Weights of a small image classifier: activation relu, 21100 steps.
Rows from block 5 of a small image classifier, named by matrix and row number. Rows with one number belong to one neuron. Each number is 500 + 40 x the weight over its row's rms, rounded and kept within 0 to 999. All counts start at 0. Numbers have three digits each.
After each neuron's rows are labels from the 100 images, of 14976, where the neuron reaches its highest value: "responds to" is what is common among them. Only what is clearly more common there than usual is listed. The data: rendered scenes of coloured solids on a plain floor. In brackets: how many of the 100, against the usual share in percent.
# fc1: MLP up (model.blocks.5.mlp.fc1.weight, 1152x192), inputs 0-191
# fc2: MLP down (model.blocks.5.mlp.fc2.weight, 192x1152, transposed), outputs 0-191

fc1.253:500500500501417456467500500500413500436421500500500450500500500397500500525500540591548500542500500536598494500500455500529457545500500500500553500423470500500500415525500500418500500493565553545500595611500552500583567500500500552500500500465680525500500467500539500500465500533500538500585500500500470473500500500500500500467455500476500500500540500500500500500456562500452554424500569535421500548470574500500500520500452500466500500500500459439525500500557555500538500500396500500500500500500500500500500574450477500545500500596430500500433456474476494500558500425500500527
fc2.253:464500500500500500500500552495473500569500500500500564391500599500500565450458542500500500500500500678500500500500500500500500431500500521500500499461501500531500500500500500500583500500581456500500498500454563504612441556500500500500418500500360500422500500500427468544500500500533557500442593500466500500459500569500500524500465597550500500522500447500435500500500500500500500500500528474500510500489500427500500500479436500500419488561500601516447426493500500461500500595500500500500500535500500488435540489500459500500500578500539500500492620500500500500422421500465500500
responds to: light from the right (59 vs 25.4)

fc1.624:500414500613500500457519410500469500500500500500584500500559500500500588500500500500550447497559461536576426500500500500500500500446444500500465500378572456421500513458500384457500537500500500500500500468468418418444500500500568500500500577500500500534500500472500429500552500500500500473500448449500488418552475500500526457444491500500422500500411500500443500500500466500455500500500500500500466455472490511500500451500537500500571500500452591500500535411500500500500452477500567462500449440500444500557500534467500500447500559500500530402500500500500500535565535500551408592
fc2.624:429602500500528500500500499500500500500500482500500500482500500554450500464500534500566500368500504489500540515586425500500453567546531500594500555500500500500500412500435507500598545563500530500500473500500415500390500500553500500500499449532586546543500500500500500500512533426500500521546469500500473518500500486500403405500500500500500500500419500500500593443513512500500347564478500505500390500588500500438471474500500500500559500500500468500557500500454500443500500500500500511456500495500473580500500422479500500500500500500474610500500423500531483500500500500584500500
responds to: light from the left (56 vs 24.5)

fc1.682:500500500500462500500585423603482526500426500484500500584500500469500500522581401500601500517500534456500505500563500500500500473412500500500500468614583462459533500404500500500500500500463500541500461500437500500427454500500485500448577500500578500568551500500500500500500548520500519456514439466500442500537500380464500474500455500500500500500500484530500532481500500464415403485500500543500500500500460546500500500500557554500500454456500478500500525472500483476500446551454514445575428437550500541473449621500462527576500500500500500526537572500554426500500558500500572501
fc2.682:575500457500473437500500500458500500542519550449500462445500500500506500456500500500455598411523485481500592500500515500500500500586485555500492441542442532449474500501500500552500500500561500500495500569500593500503500429500455500469500448500500536500459500500544500500538499500513466618500430554511552500546537500500500500440500469591531566443535546526500568500581500558549500500500439524457500528501500418443449373446500500538458498497458569500500518500537427540593500500559581448470523500500500500406500500483547538487531500426481464500564500500573483458469469506500449531
responds to: light from behind the scene (54 vs 25.3); cog (32 vs 11.8)

fc1.441:416500516500464554500500435546458500552500500500500507500374508523500500500514435500500540447481455500554538500500534488477500545399533441500530555500500500500500479500500527500500500470528446500599507500555500500500460500540500500463538517500569410533470500500487500453500500537585500480500500591574500500500500500478522518500500500549500500500457395430521500552500565513391500500558451500561452500449500500500500592555482500500500516500462430500455500500563564500500583460500500557500556431500427500542500545407537500500500500479500500500500431500560535500585500500374439426
fc2.441:500500602500500591500500400552500454500500500500491500500500550530542500569525500434500500500500435500500558500457500600544500500497488500518472475492514472542433531544500543464521575500571468489561567562453460496429500510559500500500420546500500462500500500500457430472500500500500576500475484500398500500457431527500487555466457500533500513481500425500433423500500445500500544553500538500463500500500500448552523519558539500500446556500532500454500500500500604491500500478419500492527500500500399506539500551500500600574479500500573417407407500500542523447552500473474500472
responds to: light from the left (95 vs 24.5)

fc1.714:464454500500500566500500500500500500500500500500506500562550467500500500500562420500565576434500500500604481500462500446500500500452489500500500500500500424423500500500481538476541417479500431529500439483523496514488564534531567500500567488524433467523500500515386500495539500500500465478579536439585500500500500479500454500500500539500575500566447572458579500443500500500500447500528500500500506579449446500500500575432604500600500500500500500500500500500444500500500550500500500500564508582538500500556561500443500500500502521500500583584400463500455500589500417500476420463
fc2.714:500552500500500536500500500563553479552447500538504500572500500557500550500500465500500397522500500500492515500554500571500500579500500500571500467500500544500500500500603500430478500500470500500473468500500500439415500530516500500596393561500530500500570573500449436500500460500500500500500446500500445428541500490500500504436500500500500500474379500500435440542459541500542484500500500469522437549568552500607549514500445500500500500486500434485631459528556500500500514526414500500471553474525443500467500472500600500426425532464488500394493466500500461500500500495500429500
responds to: light from the left (70 vs 24.5); yellow object (49 vs 22.4)

fc1.673:500500500500441523500568500500517500465500500500455617500500500500500500564500500500535532537500462500500500568536500481500500500537500500500552500415440500453534500415500500394500459485548500500521500500500537500500500620500541502500449500433580500583500612500532500500442500482474573336500433548500500500500427431500500500500500500594450569500468443534559407453463449500500568583500500560416500450500500500500500469500500575540492492500500500500529575500500500500500500426540500500500538500500500459542536500575500500500464500481500500500500500392500500500500409500500500500
fc2.673:471500500403503500517556432481500503500500500611541538500510454500520500442535462502506431410500500500500500500500390503500560500427500540558500500571491554500500550500500597500500500500500447500500500553500500500422500517500500469500490443463536500597560500500500533500425473439500500503500470500597478561500459500513500500500500500500500500516500500500500475500526500401469500500500375583591498500500626500545500500500500557433500574388431419500500542500494519500500500454503553534402500500550464500536483443500500488460500500500453500500514500541500524529573423500447500500
responds to: count: one (100 vs 19.6)

fc1.227:526421617500432586500500591529464458500537441452500437428574500454500434500500500500500461555449500500511500500500500432525500576428529500483500568500500500511543500500500500500500500533444477562500595463538506500540500500500453500500571500430500599500528466580560433500471527500518500500500500590500500534486500467500561456442485454500543500500569500535500437500565500464536500409500547500500500500540500559462500561500544500500474500500567502452500443548390537500500460401500500453500473500428435500535500500500463474500457446543414550500500500464500500428500500500500464500
fc2.227:566582480533500516559500450442498500500500410524500494500500469524537500576500436500607500475573500412500500500500500500493500465500500444500455618500522435582500500441500500500500500500455500500579558540434447500500500500500565500533500500500500500550550451500559468492546500500500524500500469486500500500500418500571487529500500542500500466460479543500471421578446500454432500491500554478500445500500366525499496542468444500500500600401500500500500621500500434588459447500500408500500500565500545500421500500500500546461500539500500500488551463500500500515500568482529476508
responds to: light from behind the scene (81 vs 25.3)

fc1.152:407531435500439500477408603594500458435428500500500500500500551500490534471554566564500553457487458500576592485500530444500500500500500500476521500496484500500500519447500500500540552548500553500478500510500500544500500500500529500611575500463500544500500413570466557500500464500472500542500546587500500500433500458425469500520467471442500500500500426463500500565500500450549500500500581500500500500500500500447434574500500500434602442554500430500447545544500500500509500585500500462435500531500424596500464409525468500500500500500511540500500500543555500500500551440500500523
fc2.152:556500500500446577500554500500500500447500500500512500500597500480500585410500500436500455500531422534500462554471436478500500500476500500552500429500500535454500457487517500500534464509577500548500500500500426500500500500530487477500500500456500500551512502473500500500514472500500500419580441503432500509609500500520546471412543500547478500500545534500500500423589450576500500478578500575500419424534568500565563427450528575500500500500500411539450500500500543500531605449519500500560500409428500500529454454500500467500520542500443485476500409433500500500519453537500500500
responds to: count: five (73 vs 20.3)

fc1.679:472500500500596500449519462500515453457521500500555500474500443426500466591626500543500550500552486412500529450500478500500500454500500653500500500500535459500500500500527500500535468500541500500500500500500500500500500500470476500500447500500500517500500446500500516500492500480558500500500500404500500440595534418500541500540441500462471500500609500500500500479491592577500500500456543476500622500500500500547484500439500500500500373500536541542566514444500500500481500431456482500500553551500500461500500500483500535548500500500550500500399554500429500562500387500611500500
fc2.679:509500521529444500500416500500500500500464500522500543500500500500500512500442510421530493472432551573500500500503500568418500493500463500479523500500500476555448499528500500492500589500456500500608461500500413605452500500599500500459500500487500500500400436500500500394428435451500570535452500510500500563500444473500460516500500481462433583436500381551510500510491495429500561576500501500500500500434500536578500500584500472500500500554557471466560454579519500500500517549477531483500563500530415554500500443500445500540500500500580451471454500500511500448509500500500446450
responds to: light from behind the scene (68 vs 25.3); cylinder (34 vs 12.3)

fc1.731:500440419514530500500563505500416421500500545433462559500500423564500594519566556461500563472440417531500542491500500395539500500448544472530465500534500428500500444454541500525578500569577464436500555509447466500500500558447500526551527500454500530572533526481500500395500567500500500500559473556525511500449434544500500407500500570500500500482527453430394500439500577480473444500451500500500500500554500548547500500500500500491500484455500500500500500550500500500500500500478500500500500474500547500500523500500443500445500500576404500553555500500532437564537500500547500500
fc2.731:575417500500554544500500486500430540523500511461579500529476500500500547466513546526448545476500500565563391520500500500500500510500458500500500500534499500559500500546529500500530476546528492406525561500500500480500500480481485500500500556500465500435556500492513567454486522500468500444516540434564500500500439500500532426454500533467500407529474500484458470507500421462500479500477536523569451500494532480481468500501500555500498500414467500477500500490500510547536500412544562579500552500426500500608493526576567500393500604493472387500488554465524523500627424538500520500
responds to: light from the left (49 vs 24.5); count: five (49 vs 20.3); bumpy ball (29 vs 12)

fc1.411:468562500580437562500500567566500471518500500472500500500500500500500517454500550500500450558523500543500500598447500500500440500414562521500500599480500500500500500519500500500500523539500486442500459462500573500500500500500500477574500500436500500583500483466500500452552430500441499472500481500500500535500466500500500438500500585443507500500500500436500500600500500541500500421500500561500443473586467587463518430484580500500530544486500515442500662461500500471500500500500524520413500500433500500500461500500471393500500541564500551393563500491500586500520473573500464550
fc2.411:500571533500500502435500500500500527442485411500500418589453500544500500500535500500500413527549528425546443443500406514429500484469500541544500500477549500500500511444500534443500533574500504500425426479500500538416500552500560465500534500603558447476500571430452500439500566512389500429531427466537442500566500500465500500500500470500500500581500500500500507500500538500480500529571447500500434543510500500500500518536531593437557435500427500500497517500500500509500500527461500500500522500545500578500500500500597505456500438562500565451500500500423470568483513500500500500
responds to: light from the left (56 vs 24.5); count: five (45 vs 20.3); spring (28 vs 11.8)

fc1.312:547500457500500427500413490500448500522531500500455500500442500500568548426543583500445500478508500500553500500577500449500521500500500500483554500555576500500500520500500538546500500542500500397500408500564529500527545500526500500500519500500500536500438563500500580500500500464507514500525562561500585500500574500437500462566482454455500445500442500338500532500444500500500591552500500485500521556555553500500461605531437523500547432551500500500476500500553418526539500579464589530449500566553496561500500448585500500512500493500500500500500500500469444500500450500500500451
fc2.312:474500562477437581500500496500500410500431515500500430500500395475500486500450422531500500500500485485542500500484500500500500394500454452546500529500539477527500500500500544413541500500500501500500466423500500565500500500500466477539500418500584442500500528500526500509605497514481500439603500451500500500544465500484500500455452500574522536628476500481468500560551458500500500474690474531500505568500559500500500461500500466500500500500423500411500562424500519556576500500459529500500500486500412498500529452484500451500500500557500459500514543500552500469539500458448500500
responds to: count: five (82 vs 20.3); green object (47 vs 22.8); cone (35 vs 12.2); pyramid (30 vs 11.4)

fc1.461:547434500500500500531594446500500427534500500520574447500561384500459536500500537551500500512457471500500500463500489500500463500484455500631500492500500500500582440475500500500500500578474500570500540530500500500500586447500500470500500500408500454546500500500500467500500528500500469500500500540500500602500500442500500500500549500456500500500500500500375500433448500500546473500500500540500500481443585500500500500433544500500465425500479500467500500500531421500626476464495525500500444500500500484465500463572423492549500549500381548446500500403427500500500500500503616437
fc2.461:381591529500473500420400518500500560448500429500500500500488500547500517477500500453466551500515551500527500527559500500500449500500500432440535542433500473426476519525500429569507500500534500455478476380643427500560427500500509479513467500526500500500500500500500518486533500500500535545500500500500500416500554500500454459462459500483455572606500517483478500500500500402482500477568468500468500500575530500500522549533400500500500500566488500495427500420540500500500500579500518566448500601500500500548526572441528567480500500472500500537500467523546500545500500500500500500
responds to: light from the right (96 vs 25.4)

fc1.29:500452500500500575556552500553455500557528500500460486593500500500500581411440571500541395485500500500500500425500504473500524500496500586500500542556557462500500467500500523500500606543500500471457581500500500500500500466475500500500510500500500500500500500500535500538604500500500500441644500467426552500524390500500539448500500477500500500471500559500447498500507500500577400500417544500500470500500500527434500500478589551538525500500559551500486521533481500478548500413500440402500475500500487558500500476534460500500422500537500437409528500441500500500531481546576500500
fc2.29:500528478518445500389500450500560500500489437500446451451480500490462598526500430432500530506517465500500500470567549523526500492451526448540566500500500500492500590500500500500500411563500500500500439500500505500461552464500486419570500474546564500524546500500500500500500500500455500500427422500500500500500500500500443500472500520500467575500549500516562475500474500500487500580537500409514397427583500500489500467525500503552478500460500445500500500492541547540500500525510478562554463439577453471500438560429530500500551444500500565500500422592569444490588500486432452583
responds to: light from behind the scene (55 vs 25.3)

fc1.435:387543596500500587500500546435500500500546500500500453492500500500500500439500500500446500500500500545500538606560449543500454500500500555559500500500418500477533500582621500500500600516500446500500500435524581602565500564500436500500500510449551538477409461568568500463500500472500384500500485436449500575500500500394500473466536500550467542500540467460500622558550561500479448500464500500500500480500500500480474479500500546500500557500523500500569499546500500535545475541544500500500459500500500500500500454500492500535500525500418500447544500500500500500500500449500500500
fc2.435:531457500500431500500500500509500500438500583538500500620427573505506500534500543622428500577500500413500500429500500500500500500435500523496574500548467537500500500500500500500500448541500439500459414572560521524500388419567490564500500500500584500485455544512500500435500500530455565500547500492575500500500500500500500494500500454528548500500531442500446499446532512584500447486515507500403431500500484432500559500500575523492500500500500500500500581549571500500539438500555500454500500455500532500500500500454500513516500487500518457496500580631500500519500505575546500500
responds to: light from the left (55 vs 24.5)